Weights of a small image captioner.
Model: 64-pixel images, encoder norm layernorm, encoder activation gelu, decoder width 128, decoder layers 8, decoder activation gelu_tanh.
Training: 6200 steps, batches of 128.
Data: trained on views of escape-time and Newton fractals, 5.5 epochs.
Rows from block 9 of the image encoder of a small image captioner, named by matrix and row number. Rows with one number belong to one neuron. Each number is 128 + 32 x the weight over its row's rms, rounded and kept within 0 to 255. All counts start at 0.
After each neuron's rows are labels from the 100 images, of 14976, where the neuron reaches its highest value: "patch colour" is the nearest of a few named colours to the mean colour under the peak. Only what is clearly more common there than usual is listed. The data: views of escape-time and Newton fractals. In brackets: how many of the 100.
# fc1: MLP up (encoder.blocks.9.mlp.fc1.weight, 1024x256), inputs 0-63
# fc2: MLP down (encoder.blocks.9.mlp.fc2.weight, 256x1024, transposed), outputs 0-63

fc1.475 [ 90 176 153 120 122  62 147 140 100 116 142 129 125 125 120 125 146 132 129 171 100 143 145 165 105 142 157 129 117 142 127  50  98 118  79 166  96 153 196 135  74 126 143 177 117 117 131 135 146 122 142  72 183 112 127 137 114  94 103 117  77 154  69 133]
fc2.475 [111 137 103 137 124 132  86 174  74 176 155 135 161 115 116 174 124 122 139  86  61  77 115 100 117  90 129 100 155 102  68 238  90 163  41 147 151 157  81 107 101  74 124  96 121  98 143 153 168 140 130 144  65 181  89 145 124 141 152 163 157  89 110 110]
patch colour: pink (31)

fc1.476 [140 128 100  62 126 163 119 164 184 144 202 157 146 186 135 128 110 126  75 100 141 112 154 170  89 102 175 128  77 133 127 108 134 136 165  84 109 153 136 117 152 158 108 156 131 105 100 134 132 125 131  90 100 120  91 100 188 143 129  87 124 101 193 117]
fc2.476 [211 120 124  70 117 143 103 190 135 207 210 138 123 114 141 162 100 143 107 104 126  85 181 142 125 128 143 106  84 152 144 127 155 125 180 101 121 169  90 127 146 180  93 157 111  77 133 114 157 122 118  67 101 149  47 115 146 144 130  83  87 139 148  97]
patch colour: green (49)

fc1.495 [156  70 133 154 142 102 152 109  81  79  88 123 139 105 151  98 101 124 196 167  65 165 158 113 136 135 116 145 128 131 121  86  82 154 128 104 117  94 121  98 162  96 117 104 174 137 123  94  72  94 147 142 169  97 130 126 101 105  74 169 105 102 104 133]
fc2.495 [168  96  77 122 165 103 102 124 103 151 125 134 129 135 152 182 127 159  67  97 141  59  61 139 168 126  60 116 150  93  96 186 129  99  62 151 134  83  64 136 106 139 153 136  65  94 146 130 203 118 114 100 108 186 152 128 169 146 142 101 142 152 133 158]
patch colour: grey (40)

fc1.20 [169 111 147  58 143 218 112 122 159 119 163 156 144 163 137 148 171 126  85 136 175 146 110 119  60  93 172 154  93 132 220  77 122  60 168 107 158 123 162 150 139 121 124 168 149 107  32 115  64  89 128 140 161 133 122 104 100 116 135  94 137  63 158 126]
fc2.20 [101 150 102 196 147 120 132 140 178 161 162 134 121 139  93 127 122 142 105  99 109 135  46 148 113 154 105 184 167 124 110 125  97 150 102 213 143 116 142  93 109 201 151 118 129 109 156 146 184 135 129 149  94 133 142  81 100 134 126 169  99 184 155  74]
patch colour: black (74)

fc1.643 [108  99 126 146 110 113 183 104 147  85  79 196 151 136 149 135 116 104 121 130 111 155  48  84 141  99 163 136 153 139  69  69 123 185 159 168 203 125 148 153 104 128 109 183 139 156 127  84 173 174  70 110 133 132 193 137 119 162 137  71 149 140  90  79]
fc2.643 [135 136 163 150 101 160 152 130 172 150 151 145 148 117 171 109 129 129 122 110 132 165   5 108 136 128 131 114 140 151 162 105 113 125 205 149 240  98 139 131 104  93  77 124 137 103  68 173 129  98 161 178 141 141 160 142 128 132 138 150 113  98 110  87]
patch colour: brown (56)

fc1.9 [153 164 175  93 153 148 101 113 107 110 118 127 129 101 121 107 165 122 113 128 134 117 143 119 145  83 164 141 103 106 198 154 107  68 125 110 119 152 177 109 166 110 101 144 145 128  91 148  57 110 161 112 100 107 174 145 106 103 142 150 207 103 137 177]
fc2.9 [182 178 178  90 104 100 133  79 112  65 109 116 144 110 128 112 101 143 168 175 137 155 185 113  67 148 176 105  90 116 146 114 151 101 122 110 108 140 152 139 148 104  74 148 134 142 155 123  95 128 156 120 119  83  94 142 157 122 107 116 118 108  96 189]
patch colour: blue (27)

fc1.125 [166 130  96 152 153 144  87 136  17 107 108  40  99 134 144 118  64 130 128  85  89 126 104 127 113  85 140 102 192 130 111 160 150 108 139 111 135 102 155 142 124  79 114 140 111  81 136 128 126  74 105 102 206  86 115 108 118 107 148 140  78 154 135 191]
fc2.125 [100 176 153 106 121 129 119 104  66 130 135  54 132 199 136 153  96 140 129 101 156 160 118 136 125 138  95  90  47 128 125 180 170  69 156 111 124 116 168 125 123 156 135 174 130 153 141 143 139 127 150  26 174  96  87 118 154  91 182 130  61  88 133 172]
patch colour: brown (90)

fc1.740 [108 110  80  78 105 138 138 202 158 160 187 163  99 140 151 128  73 147 118 105 106 128 120 130 105 163 100  80 136 116 138 121 136 163 147  84  90 166 120 146 108 181  98 151  91 118 140 123 149 117 131  83  75 145  97  86 186 184 143 107  91 136 194  89]
fc2.740 [112 155 166 140 124 105 141  84  69  79  71  92 143 167  97  68 157 132 149 170 122 181 125 128 129 118 159 181 118 138 186 122 146 116 134 142 200 107 152 136 154  98 120 112 156 132 146 155  30 139 133 206 153  88 170 112  94 128 122 148 142 116  92 138]
patch colour: purple (28)

fc1.339 [115 101 152 100 141 185 113 129 163 120 153 139  99 131  84 158  85 129 113 143 126 110 131  69  91  95 183 181  70 196 173 173 130 112 127 132 137 120  87 149 158 143 124 121 154 163  82 143  95 118 117 173 168 128  88 140 118  75 174 105 163 106 124 160]
fc2.339 [125 149 122 145 117 146 162 117  95 107 144 112  99  62 103 193  55 117 128 139 138  84 171  99 127  73 124 120 153  97 125 106 160 100 143  98  93 169  80 160 144 131 155 111 117  97 140 178 169 151 137 112 169 128 105 153  76 174 150 141 133 144 123  87]
patch colour: red (28)

fc1.602 [173 104 141  88 149 172 115 102 173 128 145 128 125 158 152 133 143 149 110 134 152 142 150 137  29 154 165  87  32 130 179 114  85 112 107 142 113 116 214 131 162 132 117 165 168 138 112 121 117  62 126  94 113  46  96  95 154  95 136 147  99  82 133 144]
fc2.602 [115 142 162 123 133 184  83 119 151  65 146 140 115 140 150  63 118 140 129 119 136 168 224  97  60  98 145 104  58 172  92 137 122 116 148  89  86 104 156  91 206 129 126  96 135 133 106 117  95 134 174 117 165 106 110 145 111 131 103 170 153  95 123 205]
patch colour: green (36)

fc1.488 [102 133 113 141 112 103 126 208 168 133 150 109 107 101 119 127  92 130 113 102 102 121  70 133 214 142  56 111 197 123  76 124 137 140 149 102 153 175  76 130 111 163 134  91  75 129 184 136 152 174 130 110 109 204 147 147 142 208 127 105 128 159 150  99]
fc2.488 [130 146 177 139  91 164 104  87 110  58  88 108 153 144 138  68 155 135 144 135 137 179 230 118  48 119 194 119  12 176 136 128 126 118 124 128 129  97 176 106 174 118 135 112 146 145 119 102  43 115 140 165 155  99 139 161  92 120 116 160 140  89 103 194]
patch colour: blue (35)

fc1.558 [113 134 100 113 132 129 151  71 143 104 115 171 139 138 130 142  98 163 145 168 126 169 156  96  45 136 165 109  75 108 127 154 114 161 121 165 116 111 184 134 142 106 116 173 188 140 142 143 166  73 151 116 123  55 177  86 124 109 126 185 137 132 142 155]
fc2.558 [101 150 147 146 137 144  94 124 206  63 134 160 153 161 163 100 105 119 155 131 123 230 162 107  38 128 146 118  84 143  74 101  73 159 111 130  74  71 146  95 170 113 127 122 161 172 124 126  86 108 169 136 137 103 149 118 142 128  89 171 147 107 137 164]
patch colour: grey (42)

fc1.234 [171 109 154 134 103 133 134 102  75 159 136 154 111 105 150  95 117 134 181 158  73 190 145  83  95 135 185 144 139 157 151 134  92 135 172 150 160 127 144 126 153 128  83 128 186 161 149  81  84 121 137 173 133  82 107  74  97 127 139 146 132 136  84  85]
fc2.234 [145 168  92  96 141 114 106 115 157 137 146 159 186 120 119 174 120 174  68 107 161  89 130 168 104 112  91 102  95 105 122 190 130  86  84 133 109  99  80 132 129 156 147 155  63  90 132 151 160 123 119 129  83 194 146 142 143 155 116  90 170 142 129 156]
patch colour: grey (38)

fc1.741 [130 119 168 132 119 173 173 116 175 135 107 183 142 117 112 133 141  36 127 165 115 133 148 112 146 127 121 138 114  91 161  98 100 108  59  90  87  79 148 141 142  90 153 105 151 143  59 147 138 169 115 146 139 163 174 172  83  76 133 124 166  98  88 133]
fc2.741 [111 136 183 147 112 167 157 131 182 149 129 187 129 102  94 152 108  61 141 158 109 152 117 111 163 122 126 133 136  95 160  87 110 113  88  95 137  84 136 147 111 108 123 133 165 148  99 165 121 164 104 137 138 159 180 163  79  79 152 132 152 101  71  95]
patch colour: red (78)

fc1.473 [ 85 126 156 145 114  74 101 111 130  58 126 147 157 119  88 127 134 156 143 142 124 102 126 126 210  87 123 152 158 151 109 198 127 110  95 121 127 111  49 164 106 107 125  93 123 131 157 110 154 187 139 104 161 113 145 141  87 150 178 110 112 184  87 119]
fc2.473 [111 142 158  98 145 135 133 119 131  90 145 113 160 143 100 123  99 141 148 158 120 118 160 118 118 196 118 114  50 145  81 118 126 150 174 120  83  99 147 136 194 165 117 137 143 103 134 168 120 107 142  79 137 111 118 153 138 104  93 126 111 148  98 230]
patch colour: green (35)

fc1.4 [166 115 151  95 120 165 137  93 129 144 127 147 153 188 155 112 174 104 136 174 107 180 139 104  85 121 178 114  95 125 182  92 100 141 123 111 133 105 195 120 119 105 127 163 208  88 113  95  98 147 142 148 138 113 124 113 150  78 140 123 141  80  75 137]
fc2.4 [173 152 205 124  80 158 161 139 157 122 162 135 140 141  81 123 147 132 174 159  47 176 150  98 137 105 143 151  22 180 147 124 129 118 110 104 110  96 116 113 156 134 102  44 147 116  93 151  44 139 157 177 125 152 114 122  66 139 106 134 172  99 141 147]
patch colour: grey (42)

fc1.377 [168  91 133 114 100 142  93 136  98  99 151 143  98 126 148 109 115 101 117 117  86 143 110 123 161  85 126 156 199 161 142 169 117 118 147 131 169 133 149 164 138  99  93 114 129 148  90  61 108 182 126 118 107 183 117 102 144 136 142 125 155 123 180  93]
fc2.377 [127  99 132 134 109 115 119 160  61 155 131 101 129  83 154 167 118 151 158 153 129 135 147 119 228 140 169  70 184 104 175 161 120 129 139 188 175 140  90 135 149  99 116  95 166 111 117  85 165 118 118 160 156 118  69 114 163 165 198 144 111 106  99  63]
patch colour: pink (45)

fc1.368 [148 149 127 135 150 169 206 113 103 141 116 143 103  98 167 142 136  91  68 111 109 157 152 129 102 103 117 160 140 144 114  83 145 116 130 106 128 168 165 135 124 143 111 106 110 138 140 113 145 174 127 125 140 126 150 165  46 134 145 108 132 101 155 175]
fc2.368 [119 110 166 104 113 161 152 155 163 128 150 177 132  96  98  78 213 103  78 101 127 150 136 141 177  65 131 171 179 149 109  65 149 171 177  99 175 131 163 102 139 126 108 110 142 172 112 144  65 153 103 173 144 165 154 126 100 154 114 127 121 137 154 133]
patch colour: blue (37)

fc1.243 [166 110  89  97 151 166 185 209 198 120 127  92 126 145 158  88 135 144 110  90 152 114 183 100  89 125 149  82 103 144 142 151 124 127 106  81 149 127 162  84 166 107 146 105  89 129  90 111 124 181 125 130  96 146  92  81 180 123 111 116 128 118 159 121]
fc2.243 [149 106 152  90 120 152 137 162 127 153 184 138 138  89  98 149 173 130  89 110 136  66 180 123 132 104 106  78 119 164 134 122 139 129 133  69 119 136 139  87  80 132 123  81 111  96  95 109 163 156 138 104  86 220 131 158  86 110  78 130 104 125 157 138]
patch colour: green (35)

fc1.505 [151  74  87 145 156 155 126 189  97  93 141  66 112 124 132 141 143 134 112  91 107 140 142 138  89  71 158 116 163 147 133 119 150 136 182  86 150 183  84 119 137  77  98  66 137 125 116  82  84 142 115 110 103 106  89 118 104 180 102  78 168 104 189 123]
fc2.505 [152 144 126 102  73 113 165 105  84 107 110  75 130 121 157  92 145  80 145 152 107 148 129 102 211 161 128  94 106 143 104 152 134 120 118 117 142 125  86 165 162 156 148  55 135 167 125 108 101 164 141  97 177 165 160 156 113 152 138 110  51 112 125 189]
patch colour: red (30)

fc1.317 [120 161 145  78 130 190 119 164 160 123 191 149 122 183 139 147 106 112  95 119 116 140 166 128 140  82 111 120 122 131 126 150 155 103 110  63  97 159  84 117  72 133 144  68 102 143 119 152 103 187 130 151 108 167 147 113 127 169 156  69 154 116 206  99]
fc2.317 [ 28 152 201 143 106 115  95 150 164  61 120 104 120 165 114  35 122 101 125  95  80 179 119 102 141 125 121 128 118 144 128 141 130 162 170 110 155 106 168  85 200 134 117 120  76 181 120 125  56 161 146 137 140 146 160 151 109 125 113 145 143 127 112 135]
patch colour: blue (40); purple (25)

fc1.528 [177  23  97 139 141 130 105 176 163  75 127 115  83 176 181 103 143 166 126  83 155 113 127 144 146 158 107  51 135 156 103  95 105 153  92 109 151 102  83 117 147 111 148 109 134 129 107  57 138  96 119  97 145 139 122 130 168 146  89 132 101 102 171 155]
fc2.528 [127  71 165 130 152 149  57 166 137  74 133 125  91  84 131 108 147 143 115 113 158 105 184 106  89  67 112  82 135 183  87 134 134 137 130  72 101 112 101 106 150 109 154  81 141 171  95  90 118 155 133 111 175 168 112 154  94 146  81 140 143 115 162 197]
patch colour: green (28)

fc1.545 [177 122 183 130 102 118 136  95  89 172 124 128 117 114 157  90 107 137 181 175  79 197 157  93 101 148 181 153 107 190 161 118 109 141 184 160 165 139 160 122 147 141  62 127 194 151 136  97  64  96 145 180 129  67 105  77  79 112 124 148 109 132  73  93]
fc2.545 [175 132  77  93 159 130  95 107 144 125 139 134 153 109 118 182 139 162  54  95 164  64 125 154 113 102  98 106 116 114 100 174 143  92  64 131 120  88  75 124 118 140 154 135  64  83 125 137 178 134 114 113 107 198 156 149 123 164 112  90 168 153 145 160]
patch colour: grey (55)

fc1.713 [ 86 173 140 160 103 124 141  86  84 138 130 157 137  93  68 160  93  67 113 139 125 124 118 113 140 104 132 200 149 103  95 172 165 100 128 125  98 161 154 162 146 116 125  85 101 144 133 164 127 206 107 173 136 182 202 162  87 124 156 106 136 133  71 134]
fc2.713 [129 124 201 118 140 131  79 180 165  86 170 121 122 140 140  83 104 152 148 103  92 178 162 122 122 120 119  71 116 173  93 141 112 184 146  99 114 103 106  58 163 145 102  82 137 133 121 121  97 129 162 104 136 139  85 132 133 133  41 163 105 117 154 171]
patch colour: green (59)

fc1.198 [ 88 207 136 115  98 103 141  88  69 153 154 147 158  96  89 126  94  92 166 142 118 139 122 122 145  99 130 201 166 114 125 168 191 104 179 136 172 163 121  99 125 137  72 128  88 100 144 164 146 157 124 149 148 123 138 141 119 114 162 110 161 128  81  87]
fc2.198 [124  81 146 144 155 163  82 131 163  69 114 141  91  97 149  73 130 146 122 111 123 166 182 114  97  83 144 115 131 171  70 136  94 141 111  89  92 104 110  96 159 112 141  62 149 176 108  99 116 147 159 141 162 140 144 144  99 150  95 163 183 107 155 181]
patch colour: green (38)

fc1.255 [114 172 139 156 121 118 118  75  78 129 104  84 130 110 106 135 142 154 150 121 151  99 123 149  61 149 125 171 143 131 111 179 153 127 149 184 146 156 149 143 148  90 111 140 150 113 169 169  85  58 147 120 132  97 129 147 145 122  85 172 121 185  91 120]
fc2.255 [204  90  96  81 136 151 146 133  85 167 132 133 106  90  88 180 146 139 119 160 141  65 252 144 149 106 167 114 160 109 153 113 146 103 114  81 117 173  71 163  80 127 129 122 190  83 116 112 177 136  95 111 121 134  87 129 114 134 129 103 108 118 135  97]
patch colour: purple (36)

fc1.45 [100 161 102  85  82 154 135 136 170 137 111 193 116  52 154 148 126 112 124 138 163  42 149 120 135 175 157 128 104 100 169 121 140 167 123  65 137 136 135 158 150 106 130 142 116 132 130 122 131  90 119 101 109 142  84 141 124 125 151 116  85 152  52  66]
fc2.45 [127 152 158 109 181 129  87 116 157 116  86 153 130 129 158 163 101 129 170 121 193 163 109 101 111  88 183  83 124 145  74 126 116 134 140 138 128 130 170 158 110  34  94 132 105 170 138 160 131 139 139 130  77 113 136 139 113 117 142 148 206  74  78 132]
patch colour: black (82)

fc1.351 [138  92 162 143 104 126 113 166  99 128 165 143 133 138  92 104  93 120 169 102  79 106 145 149 165 139 154 134 105 119 138 172  99 172 114  78 116 111  72 133 180 134 114 124 150 121 144 117 108 123 111 136 164 123  89  98 154 118 111 125  51 150 153 112]
fc2.351 [ 93 156  95 102 159 102 135 135 150  62 118  72 140 128 101 186  96 123 125 146 127 101 194 137  54 164 142  94 159 101 140 131 142  95  60 123  58 112 137 146  58 111 133 205 116 123 156  89 168 122 119  64 105  87 112 118 149 111 117  85 161 143 131 136]
patch colour: blue (26)

fc1.765 [103 136 156 133 125 165 150 141 103 105 135 119 111 105 118 163 120 108  84 116  90 132 104 114 185 116  96 100 166 121 115 115 161 109 104  77 112 146  83 161  78  86 174  54  88 162 128 147 143 197 100 123 123 187 182 134  83 203 152  80 147 149 158 131]
fc2.765 [128 144 211 128  98 143 119 120 149  81 148 118 149 153 107  37 126  96 138 146  77 220 162  86 107 116 153 133  90 152 125  96 128 148 179  94 158  97 190 108 192 124  87 113 116 161 103 123  30 146 168 136 159 125 120 130 129 116  98 146 137  83 101 184]
patch colour: blue (48)

fc1.670 [100 120 124 103 133 115 155 180 123 114 165  97 102 134 121 129 122 114 120 101  84 183  97  83 204 130  86  78 166 128 122 118 117 128  99  81 142 134  83  94 135 164 143 123 115 146 134 135 162 174 113 102 109 185 136 154 117 153 168  89 159 134 125 122]
fc2.670 [ 76 180 163 152 104 150 107  92 150  55 105 108 170 169 142  37 134 105 126 132 116 208 119 111  60 112 129 165  44 167 102 130 118 112 139 134 154  88 178 104 185 120 147 102 100 167 113 138  38 133 170 169 150 108 154 147 117 123  94 155 167 112 129 180]
patch colour: blue (37)

fc1.734 [142 126  94  87 180 144 154 103 148 148 109 129 120 151 159 157 134 177 144 173 149 167 157 108  74 121 123  93  68 125 180 129  44 137  84 124  76  97 171  96 122 125 123 201 207 130 119 141 138  53 160 116 122  65 100  80 131  96 118 203 123  89 141 152]
fc2.734 [ 82 141 166 145 126 137 108 134 212  69 123 153 146 145 169  83  97 139 157 121  99 224 145 123  85 110 136  84  97 142  76 130  74 169 109  98  90  66 138  78 164 111 124 108 150 158 123 133  74 109 178 129 134 115 140 141 141 124  79 184 155  92 143 176]
patch colour: grey (45)

fc1.224 [ 64 215 166 149  95 126 145 115  83 144 160 154 154  91  72 150 112 102 150 136 100 148 114 123 152 107 131 215 143 107 134 183 181 108 176 123 126 180 153 145 118 144 104 120 114 134 148 142 101 186 150 158 115 149 141 135  97 134 178  97 200 158  73  83]
fc2.224 [112 101 165 128 130 155  69 138 193  54 138 129 112  98 124  74 120 131 121 110 116 147 153 111 114  88 118 104 115 196  63 157 109 155 113  90 100  99 106  86 146 131 140  55 115 173 112 111 102 156 157 146 154 160 132 148 107 145  61 153 170 126 161 210]
patch colour: green (37)

fc1.358 [168 104 168 117 134 132 161 113 141 111  96 138 115 120 178 106 124 149 178 170  84 184 150 104 134 171 153 105 130 122 190 105  60 158 101 168 129  92 151 104 119 107 106 144 206 130 108 111 119  61 154 148 131  75 102  81 112  84 109 172 125 110  99 110]
fc2.358 [106 139 151 122 147 143  69 136 174 138 130 216 172 146 140 142 119 139  69  92 172 116  84 140 106  28 141 169 163 114 181 162 147 103 154  85 161 104 119 141 106  81 118 150 114 106 108 177 108 146 127 136 149 122 140 145 109 142 124  97 215  98 126 177]
patch colour: grey (49)

fc1.624 [110 143 119 139 127  97  98 175 117 106 123 113 128 144  98 124 152 144 158 124  87 111  55 122 206 150 102 133 194 137 146 156 175 120 151 111 172 150  82 119 121 152 147 113  89 134 122 163 103 115  98 157 163 218 111 131 153 168 132 103 138 109 159  77]
fc2.624 [ 77  95 111  96 179 113  74 154 138 125 108 106 139 102  96 191  95 124 142 123 107  61 117 131 164 104 113 110 174  93  81 139 126 147  79 130  87 130 116 131 139 112 130 173 100 140 149 131 167 119 111 122 113 109 132 110 184 141 169 115 156 133 128 139]
patch colour: pink (37)

fc1.87 [147 144 166 130 129 145 125  92  67 118  74 147 114 155 116 164 130  95 117 134 134 132 148 107 107 123 161 191 119 141 127 162 129 105  87 123 129 113 118 145 101 124 145 104 168 144 107 124 119 117  97 174 206 104 179 127  50  76 145 109  93 130  70 144]
fc2.87 [157 140 126 130 127 123 159  43  68  79  54  89 122 142 112 105 136 131 147 192 181 106 188 129 137  97 175 179 116 123 165 130 157  59 113 130 155 138 147 161 147 102 139 134 143 115 159 161  70 138 131 186 157  67 145 133 105 142 141 115 155 122  92 142]
patch colour: purple (48)

fc1.376 [169  84 132 119 143  98 149 123 134 116  76 107 105 116 165 109 151 191 195 167 106 160 132 126 140 179  98  68 145 123 152 108  59 174  87 175 125  95 119  86 116 116 118 172 181 139 152 101 126  66 156 113 118  95 120  89 124 111  73 186 104 127 120 127]
fc2.376 [ 78 127 199 155 122 101 106 163 176  65 110 126 124 131 140  76 117 128 184 133  77 198 131 108 152 132 112  95 139 155  85 135  78 197 111 114  94  81 119  68 144 112 122  85 149 196 127 108  88 131 157 149 135 141 139 139 122 117  65 189 144 122 125 160]
patch colour: grey (53)

fc1.126 [117 103 104 151 130 120 187 105 122 110 168 134 132 117 107 115 156 147  95 139 163 138 206 154 139  95 127 195 156 102  81 165 104 132 111 114 116 130 101 135 131  97 148  70 167 155 124 133 107 174 142 110 122 164 120 111 100 150 107  93 174 128 169 137]
fc2.126 [105  93  94 153 125 170 111 124 202 159 160 133 125 138 107 185 119  96 129  98 128 115  48 139 163 128 113 214  99 171 110 152 137 149  57 194 145 151 135 125  88 222 151 162 108 132 145 130 118  77  99  92 181 100 131  97 122 127 123 147  52 229 155 138]
patch colour: brown (82)

fc1.162 [102 116 110 103 137  90 105  39 104 116 181 121 165  90  99 170 121 105 138 106 140 175 113  93 121 166 130 135 104 109 164  98 152 164 130 142 161 124 135  94 130 108 120 160 148  85 168 122 137 176 121 161  75 134 147 137 224 156 132 144 139 125  48  93]
fc2.162 [187  91  93 206 141 127 121 102 108 115  95 154 132 127 139 165 145 133 110  86 128 141 119 123  81 116 183 186 133 119 117 154 129 107  42 143  97  94 128 119 128 111 150 118 163 163 165  85 116 110 130 186 167  88 144  61  81 145 163 124 171 153 161 161]
patch colour: black (53)

fc1.728 [131 148  71 114 177 116 131 127 199  80 123  94 108 104  95 148 151 113  75 150 161 106  98 167 175 118  92  95 130  88 106 116 123 132  46  92  82  82  91 119 145 115 182 102 133 138 108 176 161 165 141 139 154 163 181 158 157 117 125  99 127 101 153 138]
fc2.728 [209 160 118 132 109 120 155  98  85 110 118  95 112 142 129 135 145 138 140 114 170 129 146 112 126 158 110 114  55 170 123 163 174  57 122 147 126  93 148 154 168 170 139 112 149  99 140 131 111 122  77 123 172 130 143 126  97 136 115 111  63 183 109 188]
patch colour: black (81)

fc1.443 [185 158 139  88 114 134 115 138  83 162 135 255 114 140 110 100 181 117 167 133  99 152 141 147 114 177  88  98  80 134 154  95 172  84 105  27  87 191 125  89  92 102 138  93  82 120 136 143 108 179 166 146  88 154 172 149 118 109 149 108 124 160 120  56]
fc2.443 [140 203 126 114  90 166  76 135  97  84 125  74 150 139 121 153 135 112 144 192 150 114 149 123  75 128 129  64  89 122 153 171 148  90  82  90 103  87 126  85 116 123 133 108 113 148 135 108 130 127 142  98 158 112  85  40 119 172 185 118 122 105 140 138]
patch colour: brown (88)

fc1.632 [153 107 141 118 158  96 136  55  81 123  77  95 130 142 177  77 155 175 186 161 111 169 163 120  95 131 149 128 128 127 153 132  94 139 114 162 146  91 170  99 132  86 105 155 187 102 117 110  87  67 168 144 146  62 151 106 108  77  96 172 125  99 109 169]
fc2.632 [167  97  60 135 111 116 127 172  93 218 132 125 117 107 121 217 161 137  94 110 166  40 111 154 165 138 116 145 184 110 168  98 154 128 122 152 139 183  92 157  74 152 157 152 132 105 140 110 205 120  71 109 112 153 117 135 134 142 170  99 101 163 121  23]
patch colour: black (78)

fc1.560 [135 132 174 174 120 110 134  66  82 109  57 114 128  98 108 109 171 109 191 155 118 147 122  87 161 133 112 146 155 131 132 140 132 116 103 169 155  98 131 143 135  72 136  98 150 153 129 123  93 136 123 170 152 121 172 143  61  90 128 161 142 142  34 149]
fc2.560 [184 107  96 102 134 129  80 205 168 201 198 133 108 107 165 175 101 175 122  91 138  91 150 141 109 147 124  78 109 159 123 109 132 155 154 112 104 170  83 118 120 172 105 166 122  96 154 106 173  98 118  65  92 139  58 105 164 168 108 111  83 152 175  93]
patch colour: green (38)

fc1.186 [115 129 100 156 149 107 128 134 201 126 108 117 137 132 134 138 118 162 118 105 161  89 105 167 170 150  23 132 112 103  91  88 147 125 113 119 114 150 117 125 150 152 149 101  85  99 150 176 141  94 132 129 108 161 169 180 145 148  92 143  96 152 148 107]
fc2.186 [149 154 143 120  82 115 137 144 139 175 168 104 164 109  89 160 126 144 124 125  76 128  86 114 187 146 129 121  62 167 140 194 157 126 123 142 138 138  52 126 151 187 106  82 103  98 107 124 122 121 133 141 110 178 112 131 131 156 149  82 132 123 124 109]
patch colour: black (58)

fc1.65 [ 64 132 129  91 129 123  85 176 206 112 132 133 130  83 111  74 144 182  63 108 111 117 128 134 122 142 143 147 103  97 171 160  98 166  91 129 127 117 107 103 172 145 149 102  82 154 190 186 106 177 127 138 141 172 147 129  93  69 145 115 166 139 185  96]
fc2.65 [106 147 135 140 151  81 173 106  34 131 137  88 132 106 105 129 104 127 156 123 156 115 119 113 101 156  97  87 124 132 128 123 130  80 121 125 152  85 144 187 103 143 146 154 115 120 139 127 104 102 156 136 153 103  76  93 159 131 154 125  98 164 117 157]
patch colour: blue (27)

fc1.83 [182  64 118 130 140 119 106 119 157 110  56  91 104 162 181  85 169 164 159 148 146 140 139 142 115 163 107  78  96 164 137 104  79 149 101 149 133  87 144  99 140 121 147 151 179 141 122  96 123  60 125 105 145  78 118 112 147 102  84 181  98 105 152 152]
fc2.83 [ 89 114 201 150 133 139  66 140 164  35 117 125 110 104 137  62 114 134 149 120 121 172 159  98 111  97 130 103 133 181  80 134 119 157 133 105 112  94 135  88 180 112 124  76 135 179 112 103  71 144 155 149 180 131 132 155 101 137  77 164 157 119 126 204]
patch colour: grey (42)

fc1.138 [117 201 147 154 110 106 128  73  58 143 112 135 128  91  77 160 113  95 152 152 120 128  96 122 151 111 125 205 157 118 115 191 172 106 143 155 138 153 140 129 133 106  96 135 109 109 145 181 117 151 132 151 133 154 187 157  83 117 144 121 121 140  74 110]
fc2.138 [151 102 157 132 140 161  81 159 156  78 151 134  97 110 153  92 129 151 119 104 132 167 195 117  94  95 127  90 113 179  90 126 107 155 140  81  88 110 114  80 162 138 152  57 155 163 107  97 120 148 146 105 154 160 107 136  99 146  78 157 136 115 174 167]
patch colour: green (57)